Weights of a small CTC image transcriber: depths [3, 3, 3, 3], 4200 steps.
Rows from block 7, named by matrix and row number. Each number is 128 + 24 x the weight over the matrix's rms, rounded and kept within 0 to 255. All counts start at 0.
# convs0: reduce pointwise conv (model.blocks.7.convs.0.weight, 192x192x1x1), inputs 96-191
convs0.68 [119 132 185 128 153 129 154 128 128 128 186 156  90  94 128  95 107 158 168  95 122 104 128 124  81 114  95 133 128 107 128 134 122 128 105 120 128 148 128 178  87 110 128 139 144 133 129 128 128 112  98 147 124 152 123 213  76 104 128 122 138  99 143 109 129 135  97 151 117 140 134 153 151 162 199 128 169 128 128 119 128 128 147 128 185 128 108 128 119 102 110 148 105 128 144 128]
convs0.69 [129 194 109 128 128 135 154 132 129 129 137 144 154 114 128 110 139  85 118 128 128 187 148 158 132 110 128 100 128 128 142 124 128  90 130 128 164 128 155 151 151 106 124 156 175 128  98 112 128 122 176 128 114 109  90 136 128 168 147 128  96  96 135 160 128 152 128  60 155 138 128 129 184 128 136 154  70 128 128  84 128  67 154 134 133 128 128 128 113 100 128 149  89 128 122 136]
convs0.70 [205 156 146 128 120 128 144 128 102 126 128 100 116 115  96 149 139 124  88 129 133 148 133 161 115 113 106 135 128 151 128 105  79 128 128  97  86 105 118 120 128 128 149 139 128  95 128 128  85  84 128 128 119 128 128 134  96 133 110 128 168 157 117 111 128 148 100 204 138 140 156 128 150  97 128 128 128 155 128 128 140 131  89 128 140 128  98  88 170 125 128 128 123 132 140 153]
convs0.71 [157 128  93  91 127 128 113 128 133 128 128 128 120 183 120 126 100 154 105 128 128 128 120 128 160 127 104 128 126 128  81 172 122 104 173 116 103 128 205  99 101 128 166 120 123 150 171 128  91 103 100  98 159 112 104  69 128 128  83 127 128 128 136 107 143  86 128 112 110 124 151  99 128 145  80 111  74 119 128  80 150 128 128 161 185 111  87 128 171 128 109 136 174 123 123 128]
convs0.72 [126 145 128 147 106  88 124 108 109 117 137 119 128 145 194 128 104  98 110 101 134 128 131 173  98  85 153  99 140 168  87 131 128 130 175 135 127 132 112  98  71  89 128 112 151  61  94 148 128 128 176 111 112 110 128 112 140 148 123 128 128 128 128 128 150 128  94 149 128 101 163 128 109 174 128 128 140 129 128 175 153 114  88 150 128 119 128 141 108 122 163 128 128 110  77 152]
convs0.73 [ 94 150 129 121 174 152 126 142 128  95 106 109 122 121 113 113 124 128 128 128 144 107 128 124  95 143 155 155 174 112 105  93 128 132 137 153 115 142 128 159 128 102 128 128 128 101 142 128 128 128 128 162 128 144  83 112 128 128 128 103 137 128 121 129 128 140  89 128 136 128 128  90 107 112 156  98 122 152  72 135 122 159 127 128 107 164 135 108 123 128 179  99 128 128 114 128]
convs0.74 [ 90  53 126 164 130 128 147 109 128 128  93 144 111 108 128 128  89 132 128 137 122 125 125 128  54 139 123 144 128 128 126 151 117 128 128 128 195 128 128 108 128 128 169 128  72 147 119 118 128  72 144 154  98 163 143 151 150 118 194  61 120 127 122 172 128 128  95 159 128 159 109 190 109 160 128 106 139  77 128 108 128 146 166 128 143 143 119 128 124 136 100  88 128 116 128 128]
convs0.75 [128 157 114 128 128 124 152  98 115 128 104 128 158 128 128 159  92 128  94 128 127 147 186  66 101 128 128  63 116 125  98 128 139 128 122 118 104 128 128 156  95 144 107 129 119 128 154 128 128 128 131 180 110 135 168 145 128 165 127 160 151 128 156 124 128 135 147 127  97  98 128 128 153 126 136 128 110 114 110  70 134 118 121 190 131 128 111 103 128 128 127 128 128 128 178 128]
convs0.76 [176 105  63 128 128 105 128  84  81 156 110 119 130 147 119 125 128 128 123 128 146 128 124 128 167 107 146  97 162 102 124 141 128 118  33 128 128 128 128 128 128 128 113 163 162 121 140 125 160 158 134  73 108 134  90  67 119 113  94 167 165  69 128 149 147 118 128  96 142 128 169  74 128 128 139  89 128 135 171 128 128 130 128  91 128  86 139  84 172 172 109 123 119  99 152 112]
convs0.77 [104 114 147 148 102 140 111 128 134 128 124 156 138 103 155 163 132 135 128 128 128 160  63 128 128 133 103  98 126 128 128 128 144  68 185 118 102 126  92  83 128 128 124 128 147 102 119 128 160  76 159 128  96 141 114 129 151 181 114 141 163 121 128 108 128 174 144 113 115 148 128 115 128 120  96 155 120 154 128 101 141  92 144 158 153 128  92  70 141 128 128 128  67 148 182  76]
convs0.78 [145 110 117 128 128  98 128 128 106 104 128 125 137  98 139 128 112 121 167 147 139 128 116 128 128 128 114 102 124 199 113 131  90 112 114  85 160 128 128 128  92 127 186 128 123 164 128 129 125 128 144 136 168 198 131 128 130 128 161 130 128 166 135 130 128 125 151 165 128 128 110 128 132 128 128 128 139 116 148 146 128  92 128 121  83 128  86 162 128 123 147  91 123 136 101 122]
convs0.79 [119 140 128 128 121 129 114 165 136 136 111 128 125 130 128 134 128 128 128 128 128 128 128  99 122 128 139 128 130 107 128 140 139  90 125 131  87 129 132 128 111  95 147  92 128 138 122 128 128 165 128 130 109 128 146 136 104 140 131 128 128 128 128  66 128 132  91 128 128 128 128 128 111 147 104 108 123 120  90 169 133 135 128 128 128 128 134 115 153 168 125 113 128 137 128 128]
convs0.80 [125 163 133 101 103 126 134 130  95 127 128 136 181 147 135 158 144 118 155 159 128  80 128 126 147 128 118 184 178 128 118 128 152 115 128 100 148 128 137 128 128 132 128 110 177 125 128 107 153 151 130 133 107 128 148 124 154 147 128 128 120 135 109  95  91 123 104 128  57 128 143 111 128 147 128 138 128  91 105 101 119 125 150 109 125 131 128 124 101 128 128 128 128 110 128 135]
convs0.81 [113 128 153 128 105 120  78 122 107 128 128 128 128 128 104 128 128 128 124 144 185 109 128  78 137 128 105 120 118  96 121 108 128  94  95 147 109  87 133 164 140 177 161 128  95 120 104 112 132 120  75 120 110 149  97 121  79 128 100 243 128 142 174 165  76 144 152 115  99 126 128 178 152 128 128 128 146  53 161 125 173 136 128 128  88 153 141 147 166 128 128 141 128 132 128 141]
convs0.82 [120 140 127 128 109 137 133 166 106  97 148 117 128 128 116 128  83 141 120 157 128 156 143 128 128 102 115 128 128 128 128  92 128  96  84 128 145 143 110 111 118 113 143 165 124 128  81 123 102 120 128 138 128 107  81 151 127 110  82  95 128 128 128 128 128 135 202  92 147  81 152 112 128 118  93 128  96 125  91 143  76 128 128  76 124  99 128 145 128 128 128  60 150 128  92 123]
convs0.83 [128 163 128 127 131 137 170 128 107 123 128 131 131  92 128 106 128 128  76 121 115 128  94  87 114 103 181 103 151 128 132  92 205 103 192  97 129 128 128 139 128 128 213 128 128 130 169 123 128 131 149 128 143 128 128  69  91  88 128 107 101  90 128 103  88 115  79 128 120  94 128 128  58 128 149 128 145 128 128 124 128 128 130 150 112  96 128 118  81 123 142 139  93 128 144 128]
convs0.84 [184 137 128  97  90 134 139 122 109 105 141  48 128 106 140 157  96  94 102  86 129 128 128  95 128 138 128 120  77 171 102  87 128 128 128 141  88  96 148 128 162 114  91 128 133 128  88  87  64 162  72 128 133 128 128 161 128 137 130 111  75 146 128 113  91  97 112  98 133 151 107 132 162 125 123 105 128 128 191 184 128 122 132 128 127 112  98 129 108 102  81  92 128 128 121 128]
convs0.85 [128 141 128 104 128 158 128 128 128 130 128 128 142 122 120 134 147 127  84 128 170 128 128 185 106 154 128 107 107 153 104 128 105 112 153 106 128 206 128 117 128 128  93 128 168 126  94 132 115 128 119 117 150 128 132 128 136 137 128 128 128 138  95 167 140 128 114 104 115 117  97 186 128 128 162  90 124 128  82 145 128 128 146 105 128 137 132 154 105 128 129 168  95 131 125 116]
convs0.86 [123  57 134 150 124 110 145 128 128  93 128 133 113 175 106 128 117 143 116 100 174 171  91 181 104 128 160 132 128 128 128 184  81 206 138 148 128 128 113 111 113  87 105 101 128 143 177 128 128 128  77  92 128 184 128 111 112 128 131 178 119  69 128 124 118 139 120 128 128 128 165  83 128 128 114 163 128 159 165 145 144  90 128 149 163 174  97 128 138 129 128  85 116  92 104 128]
convs0.87 [120 129 126 103 198 128 128 138 146 128 110 128 128 128 128 143 102 128  95 128 128 128 128 116 109 142 105 116 126 149 152 128 128 118  91 128  68 128 119 115 127 116  71 128 128 128 128 157 128 106 128 124 112 128 113 128 130 172 128 128 128 128 122 132 150 147 128 104 139 102 167 139 112 193 128 103 136  84 112 115 116 143 154 118 125 103  79 128  98 128 128 133 110  98 128 128]
convs0.88 [127 104 114 167  84 147 143 128 145 128 128 169 128 112 116 132 101 128 110 128 131 214 119  89 113  68  78 134 128 140 128 171 154 126 160 108  99 135 128 156 138 130 155 101 113  91 162 128 128 111 128  71 128 135 128 128  64 109  99 111 128 122 192 110 102 128 127  85 128 121 128 128 114 127 128 101 128 144 128 146 128 128 128 125  77 128  85 147 165 120 147  80 176 144 128 140]
convs0.89 [101 128 126 116  87 128 136 128 135 128 126  98 128 108 130 128 128 183 106  98  95 130 128 128 105 113 128 128 128 115 128 128 121 214 112 113 128  74 128 128  99  83 169 128 128 152 102 128 130  96  95 113 128 128 128 126 128 115 126 128 129 128 150 101 111 137 128 128  93 116 133 144 147  84 112 150 128 144 128 128 131 128 125 107 130 128 128 128 107 140 126 139  67 102 128 128]
convs0.90 [151 159 150 141 141 105 128 176 151 128  99 124 128 128 128 128 134 139  78 128 128 114 106 128 131 160 128 128  94 133 197 140  69 128 128 145 122 141 103 106 154  65 141 128 128 128 128 126 128 128  90 110 128 101 134 140 118 139 153 173 128 116 128 157  65 174 106 162 100 128 112 128 186 128 128 135 125 147 128 129 128  74  83 113 128 180 128 166 129 128 155 128 162 128 128  94]
convs0.91 [163 143  95  74  99 128 112 111 116  64 100 172 128 137 130 116 145 114 126 134 128  74 124 128 128 157 128 161 109 108 109 100 134 111 128 190 128 152 128 128 148 113 135  93 101 115 128 128 146 128 128  66 138 115 119 128 141 128 160 128 128  97 180 128 141 128 125 128 117 126 150 128 107 121 128 128 128 117  92  95 106  70 114 106 121 128 128 105 157 128 109 115 128 143 113 140]
convs0.92 [122 119 138  99 128 128 182 128 107 148 107 128 105  93 128 144 107 128 128 127 128 103 107 122 154 123 128 122 128  44 122 128  87 128 128 128 128 128 128  79 128 100 110  84  88 128 128 104  82 128  84 114 175 128 128 138  75 112 183 106 103 102 143 128 128 112 140 135 116 155 159 119 141 114 101 128 132 187 101  96 133 109 101  67 167 128 174 162 128 139 131  60 147 105 145  89]
convs0.93 [144 128  88 128 155 128 114  76 111  86  63 125 128 128 128 113 112  76 128 140  87 128 196 173 121 140 128 127 156 152 117 126 128  94 184 128 128 169 180 138 129 135 128 145 122 126 106 135 128 128 128 159 108 142 197 131 128 180 128 100 144 102 155 150 121 124 128 168 128 136 128 128  86 167 129 177 168 150 128 128 129 128 133 128 135 128 100 128  73  82 147 128 145 136 117 128]
convs0.94 [138 128 128 158 131 119 122 139 128 113 128 128 142 105 128  93 166 151  92  78 128 173 120 106 128  95 119 118 106 122 128 115 128 124 126 141 174 128 163 144  88 128 120 124  97 112 128 129 138  80 115 168 125 170 128 127 107 128 157 111 145  89 134 110 150 172 110 128 128 175 144 128  90  94 122  99 128  99  96 174  70  90 169 125 128 128 128 178 148 128 121 145 128 159 133 140]
convs0.95 [158 128 128 106 128 128 107 172 128 151 173 142 128 128  91 134 135 128 128 117 122  96  72  63 147  84 151 132 121 137 145 108 128 128 108 128 128 122 126 125 128 128 111 152 128 154  91 108 104 128 128 106 110  81 128 119 128 175 146  88 140  93 128 171 118 117 102  94 128 149  85 128 128 128 150  90 128  99 128  82 139 128 128 108  65 121 128 119 103 112 117 128 128 116 166 190]
convs0.96 [128 171 128 152 162 128 166 144 101 140 110 156 148 128 118 116 112 128 168 164  80 101 128 151 183 109 144 128 126 137 128 128 128  99 151 135 159 142 128 128 128 129 117 119  95 183 142 137 128 128 128 128 128 129 130 116 128 128 136 139  90  39 134 128 165 128  91 165 124 128 128 134 148 167 174  87 106 128 128 101 129 117  95 128 142  95  98 139 141 144  96  95 127 159  83 128]
convs0.97 [128 146  95 178 164 128 112 163 128 128 153 161 165 194 122 128 138 134 138 128 128 117  80 128 128 128 138  96 156 194 115 103 128  82 130 167 144  93 128  92  85 173 156 128 189 128 120 128 128  96 140 126 128 115  92 128 112 129  95 128  94 145 128 169 127 181 135 149 151  89 128 128 135 128 120  97 158 150 145 128 181 128 128  77 144  93 145 118 126 171 130 172  95  70 128 103]
convs0.98 [138 130 145 155 156 168 182 128 173 139 164 128  88 127  99 162 121 132 129 105 129  96 146 147 128 165 116 150 109  89 128 128 128 128 133 128 117 121  82 114 117 139 146 128 128 128 128 157 109 149 128 108 128 162 129 144  83 135 118 131 128 128 153 123 146 190 128 128 103 106 128  87 128 126 128  94 141  92 133 128 160 175 147  99 138 124 128 158  93 128  86 150 142 128 125 128]
convs0.99 [119 193 128 128 128 151 128 111 160 126 128  97 101 128 134 156  79 129 178 147  97 133 128  78 128  62 128 151 147 135 141 176 156 128 169 153 160 183 162 112 160 128 110 130 128 160 116 156 161 182 128 128 124 132 128 163 165 121 101 156  74 121 118 113  77 128 169 128 136 116  91 113 122 115 128 128 128 121 101 121 128 128 138 130 131 164 183  74 128 174 105 128 150 128 111 138]
convs0.100 [128 121 120  64 150 118 162 128 123 125 153 151 128 128 153  38  83 150 128 128 168  96 100 128 125 152 145 111 105 128 172 148 148  94 135  92 181 135  97  95 128 111 128 114 125 136 143 128 128 145 128 103 108 189  92 128 128 192 147 131 135 128 128 128 101 116 128  85 115  97 133 147 150 128 128 125 128 128 194 137 128 140 130 108 155 128  94 110 116 136 128 128 106  99 110 125]
convs0.101 [ 90 159 114 128  95 112 139 129 128 105 128 136 125 128  98 130 156 179 128 140 128 139 102 142 149 137 128 140 138  94 128  93 156 113 152 156 128 145 128 128 128 162 166 128 131 117 106 133 128 112 169 140 122 123 122 109 128 126 128 134 131 128 107  86 179 128 102 123  91 115  96  92 128 109 123 128 128 140 111 128  90 137 103 120 129 128 169 128  73  86  78 134 128 128 116 120]